A small model that answers yes/no questions on an image's attributes, trained from scratch: fusion encoder layers 12, 4.5 epochs.
Rows from block 3 of the image encoder, named by matrix and row number. Each number is 50 + 12 x the weight over its row's rms, rounded and kept within 0 to 99. All counts start at 0. After the name is the row's rms in percent of the matrix's.
# convs0: first 3x3 conv (encoder.blocks.3.convs.0.weight, 192x192x3x3), inputs 54-71, a 3x3 kernel for each
convs0.6 098:58 28 50 81 52 47 53 45 43 57 36 61 55 62 65 34 28 61 52 52 72 47 68 65 34 31 63 55 63 39 63 64 65 49 53 58 69 49 41 59 39 50 70 64 55 45 45 35 72 60 48 45 44 56 36 59 32 62 76 66 62 39 33 45 27 53 56 59 73 79 59 62 51 25 53 45 67 49 67 46 40 64 48 28 85 71 35 61 51 55 44 31 63 61 62 62 63 44 65 44 50 54 55 43 55 44 30 35 65 44 51 28 49 41 59 38 53 39 50 30 45 51 45 55 37 53 46 49 50 70 65 59 54 74 43 28 37 55 25 60 72 26 68 72 48 54 49 60 57 39 61 53 57 45 27 61 70 56 26 51 66 47
convs0.7 098:42 19 48 37 61 46 46 45 60 50 53 33 48 46 45 48 36 43 61 41 48 71 37 39 59 44 62 46 45 42 63 42 33 51 48 55 56 51 45 45 61 51 50 54 46 61 42 36 43 67 53 44 49 89 20 50 41 32 38 49 51 47 48 46 61 29 49 65 49 70 38 31 51 44 57 39 39 56 50 43 69 41 45 35 39 66 58 35 35 62 56 51 35 35 50 53 45 24 25 50 63 25 34 52 51 45 42 55 64 26 28 31 61 44 52 58 60 37 45 47 57 37 58 58 74 46 65 44 54 50 65 38 34 30 28 56 55 29 72 62 45 57 38 61 62 50 55 26 38 54 45 43 76 56 47 32 54 59 35 41 65 44
convs0.8 096:62 38 49 50 47 46 40 58 62 69 53 43 32 35 60 42 35 42 55 44 61 67 40 65 46 38 42 60 27 25 59 47 41 49 42 50 48 46 42 53 67 35 46 33 31 58 21 46 46 59 55 52 69 59 16 29 50 34 42 74 32 42 50 51 21 20 42 24 51 43 46 62 36 45 37 55 38 51 54 57 48 40 36 53 47 34 44 55 52 43 56 43 53 43 51 64 38 67 85 42 68 59 44 48 57 34 53 76 38 60 50 49 44 53 61 57 52 39 58 51 46 73 58 46 62 48 61 57 30 41 33 64 36 40 70 56 59 39 61 43 35 68 42 34 49 52 46 44 43 57 51 67 53 41 46 44 44 62 41 43 55 60
convs0.9 100:41 48 55 47 69 40 65 50 39 55 63 63 50 50 37 57 50 63 59 53 40 47 61 40 62 69 58 45 54 65 50 50 45 37 44 46 45 38 49 57 44 50 56 38 51 39 43 69 61 53 53 60 61 55 40 71 45 33 55 43 43 45 35 39 37 54 52 50 50 67 34 35 48 47 37 43 60 46 30 49 28 41 36 46 34 46 45 52 47 39 63 52 59 63 54 64 52 48 56 67 55 66 80 58 39 60 49 32 66 70 55 54 64 39 56 41 41 48 51 54 66 53 47 58 55 57 58 49 32 56 63 37 79 61 63 43 53 58 33 46 23 40 52 22 65 53 49 63 61 42 46 63 54 48 51 42 52 46 41 42 35 29
convs0.10 104:34 60 40 40 58 51 44 71 58 44 44 42 53 66 49 41 43 47 59 51 47 55 54 37 50 64 51 54 70 61 38 53 54 58 58 39 46 59 52 49 43 51 55 53 49 61 48 61 55 68 48 32 58 39 42 33 41 54 43 39 65 34 48 40 42 50 44 46 49 37 32 43 53 49 50 57 47 37 43 67 42 45 44 51 45 43 45 49 54 66 46 35 64 57 54 78 40 48 49 38 41 49 67 41 41 42 58 39 57 36 55 63 50 40 53 43 59 33 32 41 33 32 39 57 32 42 62 37 48 34 44 61 36 44 41 52 63 50 70 50 68 58 63 56 55 39 53 55 31 42 51 46 40 51 61 51 59 51 59 38 58 51
convs0.11 098:69 16 30 56 32 39 69 80 52 55 62 41 52 40 57 71 65 42 61 38 53 58 51 45 56 40 46 44 47 40 60 29 45 46 63 34 60 63 50 50 49 39 52 37 53 59 55 69 50 50 52 58 57 65 47 63 46 46 46 24 45 57 28 35 38 47 53 42 47 66 49 33 46 52 41 66 53 71 71 44 50 42 62 56 49 38 48 43 54 47 53 56 48 52 51 61 55 51 48 33 24 47 53 51 41 11 28 53 38 31 49 46 53 53 68 36 23 51 52 39 49 54 53 41 46 48 34 35 52 61 43 57 52 52 48 38 23 51 59 48 50 62 78 50 52 63 63 44 36 56 51 46 50 62 47 50 38 51 50 56 56 51
convs0.12 102:36 46 45 48 74 56 49 70 59 60 60 52 59 71 54 42 59 40 32 57 47 41 68 40 43 44 55 66 56 54 47 49 50 27 38 44 45 47 80 40 28 65 42 37 43 30 59 50 29 64 39 38 35 20 63 64 52 47 44 58 44 42 55 57 42 41 39 80 58 44 50 41 42 41 38 44 41 60 57 52 65 47 45 57 63 48 67 51 47 66 57 70 61 57 62 61 47 59 57 58 44 53 55 62 74 44 33 58 41 62 57 50 38 51 22 51 62 49 45 44 33 58 44 40 47 53 37 74 56 65 41 65 50 46 55 51 38 44 52 59 49 53 48 51 59 61 46 29 50 53 70 24 41 51 79 65 25 52 55 41 40 31
convs0.13 099:48 65 37 48 58 49 61 45 57 34 37 40 67 53 38 47 24 69 55 19 40 48 40 48 41 60 56 55 57 66 35 52 46 56 57 33 35 49 62 59 39 54 32 49 56 48 66 50 56 57 50 67 46 43 31 39 36 44 46 60 57 58 59 23 59 35 56 41 35 48 35 50 49 44 33 56 61 34 43 61 34 29 50 52 62 20 49 72 44 46 59 33 61 53 48 48 51 44 46 51 37 51 54 25 30 55 43 56 41 49 54 60 32 44 35 31 51 59 63 41 44 41 67 36 55 40 38 40 36 48 55 57 48 36 62 35 40 44 62 43 49 66 55 67 21 49 44 45 48 56 71 79 53 42 42 31 45 37 53 47 59 38
convs0.14 101:70 48 50 48 61 66 32 61 55 68 49 65 75 40 40 56 41 48 36 56 36 38 52 30 45 46 53 71 63 73 67 37 61 42 41 42 51 59 47 52 45 38 50 40 57 52 49 49 53 42 43 45 53 63 47 40 69 56 36 37 60 30 34 44 64 56 40 53 67 25 44 66 46 37 62 61 52 54 54 43 52 30 37 59 55 71 57 28 50 61 47 34 31 66 57 55 48 60 47 46 54 60 46 47 57 31 59 22 28 52 43 47 60 59 46 26 59 43 42 37 50 40 30 55 58 37 57 37 58 55 78 40 45 51 45 34 51 45 49 32 55 68 32 54 43 31 56 50 44 52 37 34 57 71 69 40 68 50 60 39 51 61
convs0.15 104:30 46 39 63 46 43 66 54 36 59 55 61 45 50 54 54 63 60 45 35 46 46 51 46 52 38 41 50 50 44 57 61 60 37 48 55 45 47 47 58 42 70 59 50 59 58 35 50 41 54 50 37 56 57 31 30 64 48 46 39 42 72 48 56 55 65 52 65 51 56 54 37 57 52 54 42 69 59 69 51 76 31 36 48 48 56 47 40 49 49 84 48 34 57 53 43 40 43 42 58 47 64 34 40 47 49 43 65 58 48 61 50 45 55 62 45 30 73 56 29 47 40 51 46 45 64 60 64 51 51 30 30 68 43 55 48 63 51 47 42 51 91 61 60 69 67 54 45 58 57 42 47 29 63 42 46 54 44 46 73 36 30
convs0.16 100:53 54 68 43 57 65 35 66 54 65 80 63 49 48 31 43 30 50 53 44 46 66 51 25 45 53 51 37 48 48 45 54 29 75 26 37 30 51 53 36 37 65 58 26 42 27 31 39 47 41 46 36 52 32 26 61 53 30 71 54 62 55 13 52 49 63 37 53 53 49 45 56 53 54 38 52 52 48 54 45 42 42 48 53 36 46 46 39 36 64 50 30 48 65 55 50 56 67 65 59 49 59 69 68 70 61 56 51 71 43 46 61 63 48 45 43 71 41 43 52 36 45 78 61 52 77 70 46 76 52 78 71 65 53 56 65 30 51 50 65 57 49 44 38 57 57 37 63 46 37 55 74 40 50 28 48 30 42 45 69 44 40
convs0.17 093:43 32 50 86 32 48 77 54 44 39 70 46 63 53 59 40 17 59 68 81 59 47 53 63 63 43 39 50 60 68 58 59 62 54 44 54 39 48 57 61 42 42 37 45 66 59 33 39 45 62 61 25 41 66 56 31 57 40 44 48 43 55 50 41 43 36 50 47 48 70 69 46 77 51 43 41 62 47 47 41 55 50 48 48 53 32 35 62 63 34 41 52 59 57 50 50 49 49 65 53 58 50 66 55 42 30 60 58 33 35 29 54 74 47 34 59 32 49 72 68 54 68 63 60 51 49 58 19 34 60 48 45 61 56 56 37 42 44 51 52 51 40 62 49 59 48 75 35 39 67 53 40 58 63 36 31 41 24 31 46 24 45
convs0.18 103:63 71 58 71 56 52 65 66 47 55 51 41 52 35 43 66 30 57 25 56 56 42 51 45 35 57 50 59 47 59 49 49 39 59 58 36 50 43 54 33 29 52 51 52 57 51 59 44 59 62 46 47 68 78 43 39 42 45 46 36 40 47 52 50 41 33 52 35 46 61 49 59 47 56 44 64 45 51 55 53 66 53 36 41 51 48 34 28 45 65 49 62 59 71 61 47 43 67 68 74 57 62 57 64 49 54 43 52 44 54 62 28 54 59 56 42 51 57 53 52 60 43 65 33 45 55 41 68 54 52 42 49 45 46 45 38 49 46 47 46 46 62 61 48 51 33 42 36 54 46 64 63 53 44 09 51 48 36 56 37 35 36
convs0.19 107:38 56 50 46 31 43 65 32 56 45 54 45 66 62 54 65 47 48 35 31 40 31 40 44 29 45 43 43 43 60 30 56 44 51 43 20 54 29 43 51 44 33 52 54 50 46 28 32 40 36 31 33 29 50 43 40 79 42 69 69 40 51 25 53 51 40 41 14 40 53 50 66 46 51 55 60 45 53 49 53 44 58 59 52 42 52 39 49 46 35 46 62 55 50 59 63 39 49 63 60 49 66 66 41 74 41 53 84 47 56 56 71 58 36 61 41 40 50 67 51 63 64 55 60 68 54 49 63 81 41 29 56 58 36 52 22 57 33 31 43 57 36 54 61 42 52 61 60 68 49 40 55 47 40 55 51 48 49 57 48 41 52
convs0.20 106:67 54 51 46 70 44 38 60 52 52 47 71 41 44 49 51 67 50 40 50 40 27 56 43 47 59 44 67 59 52 68 62 39 59 43 54 52 48 25 74 58 51 43 29 35 67 43 41 60 58 47 61 44 37 61 81 57 46 40 61 34 36 50 38 64 69 32 36 77 65 68 46 68 58 63 59 58 40 38 46 26 56 66 54 52 38 53 39 39 57 33 45 33 54 54 44 53 65 40 50 44 44 37 48 39 38 41 42 48 57 47 45 53 58 44 65 57 67 51 51 69 41 39 63 56 56 68 62 41 32 42 70 25 42 51 45 50 68 42 44 51 44 51 40 30 19 23 35 40 63 61 68 44 37 63 49 59 60 49 48 54 62
convs0.21 097:43 50 34 40 60 48 46 57 62 34 49 59 43 56 73 57 37 59 58 48 45 46 39 68 32 56 69 39 68 36 52 46 48 48 54 55 51 49 36 31 50 55 64 67 53 51 65 67 34 44 56 57 34 44 48 51 63 72 45 46 54 70 47 57 56 39 63 46 30 31 35 54 47 67 64 49 44 35 64 44 55 54 31 38 59 36 32 34 44 58 45 60 62 48 82 82 42 60 58 48 44 32 38 32 59 69 72 56 52 56 46 36 68 38 63 36 57 51 29 50 59 53 72 38 42 53 27 27 36 51 49 42 43 53 56 41 44 45 53 40 38 75 35 53 29 52 55 30 59 47 48 42 48 38 45 53 54 48 80 36 28 52
convs0.22 097:34 57 56 39 45 58 78 58 40 59 53 34 53 39 54 48 36 30 38 55 38 24 48 49 28 61 53 47 45 52 47 60 61 51 48 28 66 47 52 60 47 36 60 70 29 46 50 54 52 53 50 52 57 64 30 40 42 48 53 68 38 47 56 51 39 65 54 68 57 60 69 54 52 47 33 53 59 44 52 59 60 35 37 34 56 53 45 51 53 56 47 45 45 57 64 75 51 79 35 42 34 65 43 57 43 48 39 37 45 64 42 75 52 72 46 31 60 41 43 44 64 49 54 51 25 49 24 63 72 37 62 46 59 53 34 45 64 48 49 55 35 53 47 53 60 60 30 51 62 34 80 61 50 60 53 41 68 55 61 43 50 29
convs0.23 099:63 49 39 63 62 53 53 36 49 46 68 52 20 37 37 52 38 47 63 64 38 61 54 45 52 50 31 46 54 41 49 40 35 47 71 52 48 25 44 46 41 46 30 49 50 55 48 57 55 41 64 51 34 51 52 64 48 38 45 32 45 62 62 73 47 60 68 59 55 77 62 65 35 23 42 49 31 32 55 38 58 44 54 49 47 45 52 57 41 51 56 69 46 41 15 27 70 50 47 69 50 54 53 49 65 44 62 70 46 51 47 34 36 58 53 41 51 30 36 44 53 54 34 67 61 61 56 61 69 48 58 57 45 53 57 41 46 36 59 49 48 60 49 50 52 54 44 41 32 47 67 46 49 38 30 61 64 40 27 51 37 53
convs0.24 102:44 79 55 45 64 51 61 33 48 26 56 53 49 64 44 35 42 46 53 36 74 41 53 51 63 44 38 57 70 61 64 52 48 58 44 48 47 49 53 59 72 53 48 41 61 55 58 54 52 83 39 58 65 34 52 44 49 28 36 47 27 50 62 36 68 67 53 68 67 71 54 39 26 53 26 55 55 45 49 58 57 52 39 46 31 65 37 65 58 32 52 57 54 48 53 65 60 67 65 47 56 70 43 58 73 31 48 24 43 39 53 35 50 81 55 59 66 47 64 59 56 63 47 50 59 49 66 40 65 73 64 51 73 46 52 66 41 33 31 43 48 50 38 67 41 54 26 18 12 35 41 25 37 50 74 74 58 41 64 58 55 56
convs0.25 102:65 31 60 52 32 47 45 70 70 38 54 35 36 50 43 63 57 62 47 50 64 41 31 52 42 47 58 56 64 45 38 59 40 38 41 53 66 53 51 50 37 41 37 37 47 59 52 50 49 61 46 68 59 59 28 47 36 53 50 55 25 52 46 67 52 47 51 52 53 56 26 58 40 48 66 54 43 54 55 34 50 54 66 51 55 67 62 32 22 53 48 48 45 41 47 54 60 61 58 44 45 60 37 58 50 30 49 32 46 42 56 47 43 48 48 38 44 58 59 35 26 48 34 45 43 45 35 42 53 33 45 42 32 33 48 40 46 50 35 44 49 54 49 54 48 62 56 48 60 53 53 46 58 54 34 54 46 53 63 25 47 68
convs0.26 101:40 34 28 60 47 57 60 66 43 58 60 36 46 29 17 49 44 39 48 52 49 46 55 50 48 47 41 34 46 56 40 36 63 38 44 64 46 62 60 18 56 45 31 41 51 71 49 48 39 52 57 45 45 49 48 49 44 72 74 50 56 49 50 31 59 47 55 55 42 76 36 40 60 57 42 44 59 62 58 57 35 56 25 54 84 47 46 52 51 27 72 45 52 23 47 52 50 62 62 37 44 54 52 50 46 48 51 44 77 46 42 58 39 44 60 33 40 61 58 68 57 42 51 41 36 55 33 37 43 61 58 41 46 36 43 38 51 46 62 69 39 58 75 29 61 75 48 64 42 54 42 62 67 54 50 67 41 50 44 45 48 50
convs0.27 098:46 56 50 51 47 34 61 29 56 58 54 51 44 50 49 71 63 53 36 52 44 52 53 46 67 52 59 36 76 30 50 50 48 54 44 42 44 46 45 40 44 56 65 44 46 61 60 39 65 41 50 45 45 44 35 32 40 34 49 59 68 53 41 29 47 58 24 47 33 57 28 28 40 57 55 46 69 60 58 55 65 32 39 45 51 55 55 36 39 49 57 71 46 51 54 48 49 31 38 70 24 48 46 27 41 30 48 49 27 60 61 53 35 57 54 47 41 35 50 48 43 59 45 52 55 57 56 58 63 36 55 52 51 49 26 48 48 53 40 77 56 71 44 42 65 48 75 20 45 68 60 32 45 58 41 52 46 42 54 44 62 51
convs0.28 096:42 41 43 63 56 62 64 14 41 46 43 70 61 36 55 64 62 48 71 24 28 38 30 32 45 49 69 44 72 64 47 54 64 46 55 58 50 37 67 34 50 50 35 31 34 51 38 77 56 52 62 32 38 44 60 42 54 68 52 62 64 55 54 52 42 44 49 23 46 45 56 74 30 50 52 48 55 56 59 50 46 66 44 38 43 59 64 61 48 68 53 56 44 44 29 49 56 67 37 59 26 36 46 39 40 70 35 58 66 37 71 61 58 63 70 51 33 57 48 41 59 35 59 44 37 54 38 60 36 48 66 43 44 54 57 36 14 68 19 52 59 63 55 60 61 55 69 57 47 70 71 49 61 33 57 79 51 36 68 62 44 37
convs0.29 096:42 33 39 32 42 57 23 67 64 41 45 32 59 68 41 51 60 68 64 49 35 54 37 68 53 49 37 23 57 57 35 60 46 53 50 45 40 21 48 49 52 30 45 34 54 55 57 48 64 64 53 36 56 78 50 47 60 38 68 55 43 46 57 47 29 35 29 45 35 38 38 28 39 28 49 62 45 51 64 48 61 49 45 37 62 68 65 36 80 36 60 54 37 57 55 50 70 56 52 33 30 36 53 57 27 25 30 48 51 50 48 37 42 51 64 44 61 40 64 62 54 33 40 41 63 38 52 26 49 36 27 16 48 44 48 28 58 51 54 39 36 61 44 46 79 52 62 48 54 46 54 43 62 39 44 59 39 62 68 47 52 59
convs0.30 105:63 55 50 69 33 43 51 38 36 62 54 27 24 63 36 53 75 39 51 61 41 68 36 30 63 44 27 32 47 54 31 40 57 35 36 32 43 58 58 54 42 44 64 49 31 52 67 48 59 53 54 39 43 62 23 36 34 42 51 68 48 64 67 48 53 41 65 59 56 54 47 37 51 44 53 32 39 32 42 44 52 33 27 44 41 67 75 30 60 45 53 54 42 35 38 55 55 44 51 50 55 52 39 57 39 51 38 59 51 51 40 50 61 65 64 56 57 57 52 70 29 70 56 32 58 51 40 48 41 40 63 42 58 23 42 53 40 41 42 61 64 43 44 76 21 50 65 29 40 67 43 69 46 48 27 26 35 67 46 32 45 39
convs0.31 101:49 39 45 42 35 47 37 48 56 52 69 60 61 53 46 56 76 34 40 63 60 45 52 29 42 71 51 47 46 28 52 51 39 67 63 47 55 42 54 53 54 75 53 32 58 51 34 46 55 46 54 62 47 37 76 79 76 84 59 60 63 44 28 55 42 62 67 66 38 55 39 45 52 66 75 45 56 62 36 62 55 71 65 35 62 43 49 63 33 20 57 49 56 53 48 51 56 42 73 52 53 52 49 43 60 30 49 59 72 43 37 70 35 53 55 41 34 47 54 62 58 47 64 66 41 56 47 40 49 31 67 45 36 46 40 56 74 43 46 60 57 58 44 14 28 32 40 44 35 45 53 56 35 74 50 44 48 56 61 59 48 67
convs0.32 092:69 42 61 62 54 46 67 45 60 27 61 50 50 46 47 56 48 46 48 42 48 75 45 59 17 35 47 50 34 56 36 66 63 51 44 55 42 43 21 62 54 40 54 51 45 54 63 45 51 53 56 59 33 55 55 41 42 29 42 50 44 49 53 49 49 46 32 69 48 41 51 53 55 53 38 54 37 45 47 48 42 67 56 46 49 66 36 31 64 60 50 55 43 46 41 50 64 54 44 52 68 63 51 26 47 33 19 46 61 45 54 38 60 56 40 35 51 13 61 58 63 69 70 36 60 33 31 60 58 50 68 60 53 47 53 32 55 40 39 40 32 29 39 52 51 45 42 49 59 28 66 75 20 58 50 54 54 41 38 58 58 56
convs0.33 096:60 45 40 59 48 55 27 67 53 55 54 36 51 40 34 43 48 63 31 42 59 50 52 49 45 46 58 19 38 44 56 56 56 49 47 32 39 44 37 63 32 52 57 30 45 63 38 63 54 52 78 68 46 58 30 43 32 33 64 47 62 51 42 61 49 54 35 55 44 51 37 53 56 38 38 44 46 45 48 46 50 34 63 49 22 43 54 32 41 54 78 65 60 40 48 54 46 46 56 48 67 47 64 53 34 44 39 51 63 45 57 39 45 65 39 48 28 61 72 47 39 64 66 56 63 61 65 37 42 43 42 46 31 35 25 51 32 61 46 35 56 42 57 76 50 43 73 67 53 44 56 45 60 36 43 50 52 45 42 71 48 44
convs0.34 100:37 35 55 45 40 38 39 46 64 72 43 47 53 61 24 46 52 60 61 41 60 58 48 43 47 40 74 53 47 45 27 27 43 39 41 34 36 31 59 55 66 41 46 21 52 54 55 69 27 69 52 41 27 55 46 52 61 39 60 26 58 47 58 45 45 38 60 38 60 45 61 49 45 64 47 51 43 29 42 37 39 23 51 56 47 56 39 53 60 44 48 61 72 47 61 36 31 43 24 41 60 37 53 52 33 79 29 46 56 50 53 48 51 56 40 56 56 61 43 64 40 64 48 57 57 71 50 63 55 49 48 50 40 57 58 32 36 39 58 53 46 59 69 64 32 46 36 44 62 62 67 62 36 42 24 41 44 73 55 29 40 39
convs0.35 101:57 45 38 36 45 79 43 64 44 44 55 49 51 59 48 50 44 55 33 58 63 48 67 53 36 64 51 42 57 45 45 54 57 67 42 58 54 51 69 20 42 58 38 64 39 38 44 41 49 28 55 57 57 46 94 75 47 68 52 51 31 65 62 22 50 30 48 42 50 54 58 74 80 49 51 70 59 39 51 54 33 66 37 49 47 55 45 40 56 52 25 39 39 59 80 45 57 41 50 30 26 30 37 31 36 62 60 73 62 42 44 61 24 44 55 44 14 23 57 64 47 35 48 45 48 38 29 30 12 41 72 36 50 43 53 67 74 31 63 68 40 45 71 51 56 31 62 53 45 38 63 40 43 66 71 66 49 57 45 66 60 56
convs0.36 099:44 37 56 51 56 41 49 50 50 46 66 43 40 46 38 33 44 50 51 29 37 51 43 30 60 54 44 43 43 41 55 45 58 45 50 46 49 52 71 66 43 43 37 45 41 49 33 55 43 37 62 28 29 35 45 50 62 19 57 63 56 41 65 52 47 47 33 47 41 27 54 58 40 64 67 34 32 53 50 19 55 36 68 40 35 63 58 38 59 58 64 61 46 58 62 60 68 55 50 36 52 41 61 49 39 36 43 31 36 37 49 43 55 63 70 42 34 39 48 76 28 76 50 50 63 47 48 59 43 58 63 56 22 61 51 66 40 57 70 54 57 56 37 35 46 51 39 38 55 45 41 46 54 34 37 66 47 48 45 69 84 17
convs0.37 100:58 54 73 36 49 57 38 52 63 29 53 62 59 51 50 50 49 53 44 53 47 61 41 65 53 47 51 28 30 52 43 45 63 54 43 40 70 67 59 73 78 45 62 46 48 37 33 32 42 35 35 26 30 42 64 40 44 60 47 49 55 28 39 54 23 39 45 42 57 42 44 36 41 49 44 43 51 55 36 56 38 42 59 27 64 54 39 71 32 38 56 58 66 42 48 60 55 59 56 42 58 46 35 47 34 49 30 51 61 62 58 38 48 61 56 49 39 39 43 38 52 45 32 58 61 36 50 56 38 37 25 64 50 62 66 11 45 36 59 50 49 49 35 48 48 41 32 54 33 33 53 62 47 49 71 41 62 75 67 59 60 51
convs0.38 097:70 60 47 71 53 58 59 51 51 54 53 45 53 52 61 50 58 58 39 47 40 52 64 37 57 64 65 58 50 50 49 60 51 46 57 49 57 39 39 51 47 60 29 40 58 52 56 66 41 48 27 55 50 38 50 72 52 64 41 38 43 14 24 31 38 51 46 46 62 48 38 39 54 66 46 55 53 54 39 38 35 51 72 40 72 30 48 36 36 40 62 47 60 64 53 44 19 32 29 56 62 49 50 53 45 23 31 42 59 40 55 45 48 66 31 25 51 54 38 36 39 54 62 52 54 52 55 45 36 41 64 51 44 62 50 69 66 58 58 70 50 55 47 52 55 53 56 57 62 53 36 52 48 43 38 51 52 56 62 52 45 43
convs0.39 094:45 28 33 59 73 54 25 54 45 51 68 37 40 60 45 52 53 60 56 48 54 40 57 40 52 32 53 60 31 42 48 51 50 38 37 57 46 38 37 44 46 60 58 36 46 59 26 32 70 56 33 54 60 34 22 35 57 44 37 42 62 46 47 43 19 30 49 63 66 59 64 32 46 24 55 57 52 33 53 50 45 31 30 34 53 52 41 46 77 47 36 64 55 54 57 33 68 45 40 74 63 53 35 44 46 53 43 53 49 55 24 33 30 36 55 55 46 41 61 59 60 42 68 50 56 41 59 42 46 58 51 44 40 45 25 59 36 43 50 53 55 78 51 68 29 53 73 56 52 74 70 77 39 41 33 53 34 55 64 47 38 11
convs0.40 096:57 56 48 60 57 35 62 45 44 63 38 43 39 54 47 49 65 42 50 44 44 64 40 57 71 43 69 69 48 48 45 34 49 47 51 42 33 61 40 55 61 67 55 46 41 37 66 29 55 65 50 39 45 57 32 26 42 52 37 46 59 50 59 39 52 49 51 34 63 30 46 43 61 58 47 35 37 45 65 45 27 38 40 50 29 43 37 54 55 37 53 50 43 51 60 36 42 53 38 48 53 55 27 41 38 56 51 40 15 51 42 42 46 35 46 35 29 45 44 33 30 58 43 65 44 57 34 40 55 51 42 54 35 38 57 53 38 51 53 45 49 57 51 51 29 37 29 40 31 41 33 38 42 41 50 38 60 39 59 60 61 67
convs0.41 102:51 50 38 68 50 51 43 61 46 64 41 48 47 26 45 68 45 35 48 50 52 42 53 49 45 55 44 70 50 41 60 54 49 47 66 42 57 51 54 46 57 53 54 44 65 52 45 39 48 77 50 55 48 64 41 66 38 81 57 68 47 62 49 64 38 31 37 60 42 39 43 38 44 56 72 69 79 70 53 37 52 37 53 13 61 46 32 40 48 44 79 66 57 57 58 54 52 62 33 50 57 39 48 46 39 42 50 32 76 56 49 69 72 50 51 64 39 43 40 42 56 41 49 52 44 26 54 42 52 47 44 50 54 52 55 34 60 55 55 52 55 32 61 27 47 73 65 48 66 43 50 59 46 60 47 56 66 72 48 63 58 34
convs0.42 100:57 60 43 47 46 32 51 24 34 43 53 21 45 54 27 32 45 37 67 51 21 59 56 29 42 44 32 58 42 42 50 38 67 47 58 65 56 43 58 42 47 46 36 54 63 39 36 53 59 63 48 44 45 49 58 61 38 47 58 37 67 50 36 39 54 55 37 41 47 56 42 45 45 19 38 74 34 51 36 34 53 68 58 41 45 51 73 48 56 43 58 39 29 48 56 41 51 49 41 62 62 45 30 33 38 35 32 49 66 51 49 43 43 36 47 43 59 52 46 36 40 69 39 48 69 51 64 36 29 58 47 54 17 60 36 52 53 39 69 37 31 38 43 39 46 37 49 41 42 57 36 46 50 49 42 54 26 56 73 41 51 64
convs0.43 096:59 48 54 51 46 48 54 33 64 63 65 40 43 29 41 43 61 39 39 36 34 50 51 58 29 44 46 45 51 60 50 36 52 47 51 38 61 21 45 36 43 43 27 64 64 26 47 62 47 55 62 41 50 41 58 47 73 15 66 55 52 52 45 45 42 47 49 55 45 32 35 21 45 48 48 26 57 61 34 52 51 34 41 53 49 49 67 30 54 42 48 42 29 66 56 64 37 38 36 38 52 49 31 63 44 50 28 33 34 45 50 62 54 38 52 63 40 18 65 64 43 52 47 47 31 50 33 69 15 32 58 41 38 43 28 50 45 57 49 48 50 52 41 81 42 58 45 67 33 41 44 54 69 65 44 48 70 51 52 54 65 44
convs0.44 100:39 47 46 74 68 55 57 57 60 29 41 49 44 60 55 54 63 62 53 45 43 64 50 56 52 49 64 52 65 63 50 61 57 43 36 64 53 64 48 71 64 70 44 45 44 38 44 63 76 63 52 53 59 49 48 34 53 45 53 35 32 58 75 52 69 36 43 48 29 38 56 62 45 67 55 47 67 41 49 54 43 59 45 32 46 36 41 28 38 61 34 55 55 59 52 48 68 79 75 60 64 68 62 62 37 30 34 56 42 34 53 38 57 37 43 54 52 47 45 51 50 59 55 57 33 35 61 45 62 52 53 59 46 51 49 63 38 28 52 36 38 52 50 27 26 23 43 41 59 35 61 55 54 77 51 44 54 50 55 37 42 58
convs0.45 094:57 54 67 42 57 51 27 65 65 48 62 47 58 49 79 44 61 62 34 52 42 58 52 31 25 38 42 43 32 37 64 49 33 53 30 65 52 48 45 46 42 37 35 51 57 44 36 40 22 42 36 64 55 38 37 55 78 40 62 71 51 70 47 46 51 56 53 46 54 57 39 41 60 58 66 72 52 36 38 56 50 28 65 63 40 48 79 37 38 54 55 46 59 43 49 58 38 64 54 21 68 57 24 35 52 47 45 43 58 62 46 33 41 44 47 40 46 40 50 45 52 51 53 58 43 58 50 61 63 59 46 40 35 32 57 41 43 57 49 38 60 63 32 38 43 39 43 51 71 52 50 48 53 63 54 46 64 54 41 58 33 46
convs0.46 103:62 49 69 42 56 36 41 43 45 50 45 51 48 49 28 61 27 57 51 42 44 25 14 42 38 39 50 44 61 68 39 58 63 53 47 45 43 64 46 56 49 50 63 55 45 57 59 58 52 44 38 46 35 33 42 53 43 35 67 63 43 71 50 41 15 37 56 56 49 48 41 64 38 55 50 45 60 72 41 47 57 57 62 24 41 65 29 49 40 51 46 50 49 42 50 38 52 58 49 51 57 69 29 45 49 22 38 49 66 77 60 53 67 51 55 46 67 85 69 53 56 48 45 51 32 40 44 50 44 40 58 56 26 51 52 24 56 55 22 48 50 25 60 68 30 44 22 31 52 42 51 67 62 49 53 45 58 49 58 44 56 45
convs0.47 101:43 53 47 53 47 55 50 60 54 67 61 44 45 28 50 43 45 58 62 76 47 37 58 46 57 36 66 53 56 48 47 66 55 41 46 61 64 66 50 50 39 60 57 38 76 50 59 63 59 67 46 38 50 41 35 36 30 62 56 50 44 62 41 32 24 57 40 66 49 42 41 39 29 37 49 58 54 57 48 67 54 47 49 24 56 57 45 59 31 31 51 42 48 64 46 53 61 39 44 42 49 54 32 44 51 31 50 56 57 60 59 61 57 50 46 41 59 38 60 59 49 48 69 51 29 51 52 58 25 51 65 37 43 48 54 42 29 48 47 57 53 50 57 60 57 32 50 46 07 26 58 57 62 50 63 51 49 56 33 68 49 41
convs0.48 104:51 47 40 36 53 46 45 35 41 37 40 55 35 47 29 64 49 46 51 54 48 50 58 34 39 35 29 48 50 61 62 68 70 52 36 32 51 55 37 44 62 62 29 42 49 46 44 44 52 35 46 37 45 46 51 44 41 40 46 54 42 48 55 40 57 66 39 45 50 48 38 25 50 68 53 49 43 63 40 37 51 32 60 31 49 50 75 49 44 26 37 61 46 32 32 54 44 56 37 57 65 57 56 32 40 34 40 70 59 53 51 73 67 61 41 54 38 43 52 54 38 40 58 47 67 34 61 38 73 60 32 49 37 54 58 57 67 53 49 46 66 48 56 51 40 57 43 59 52 44 61 48 49 33 58 39 38 52 48 32 47 85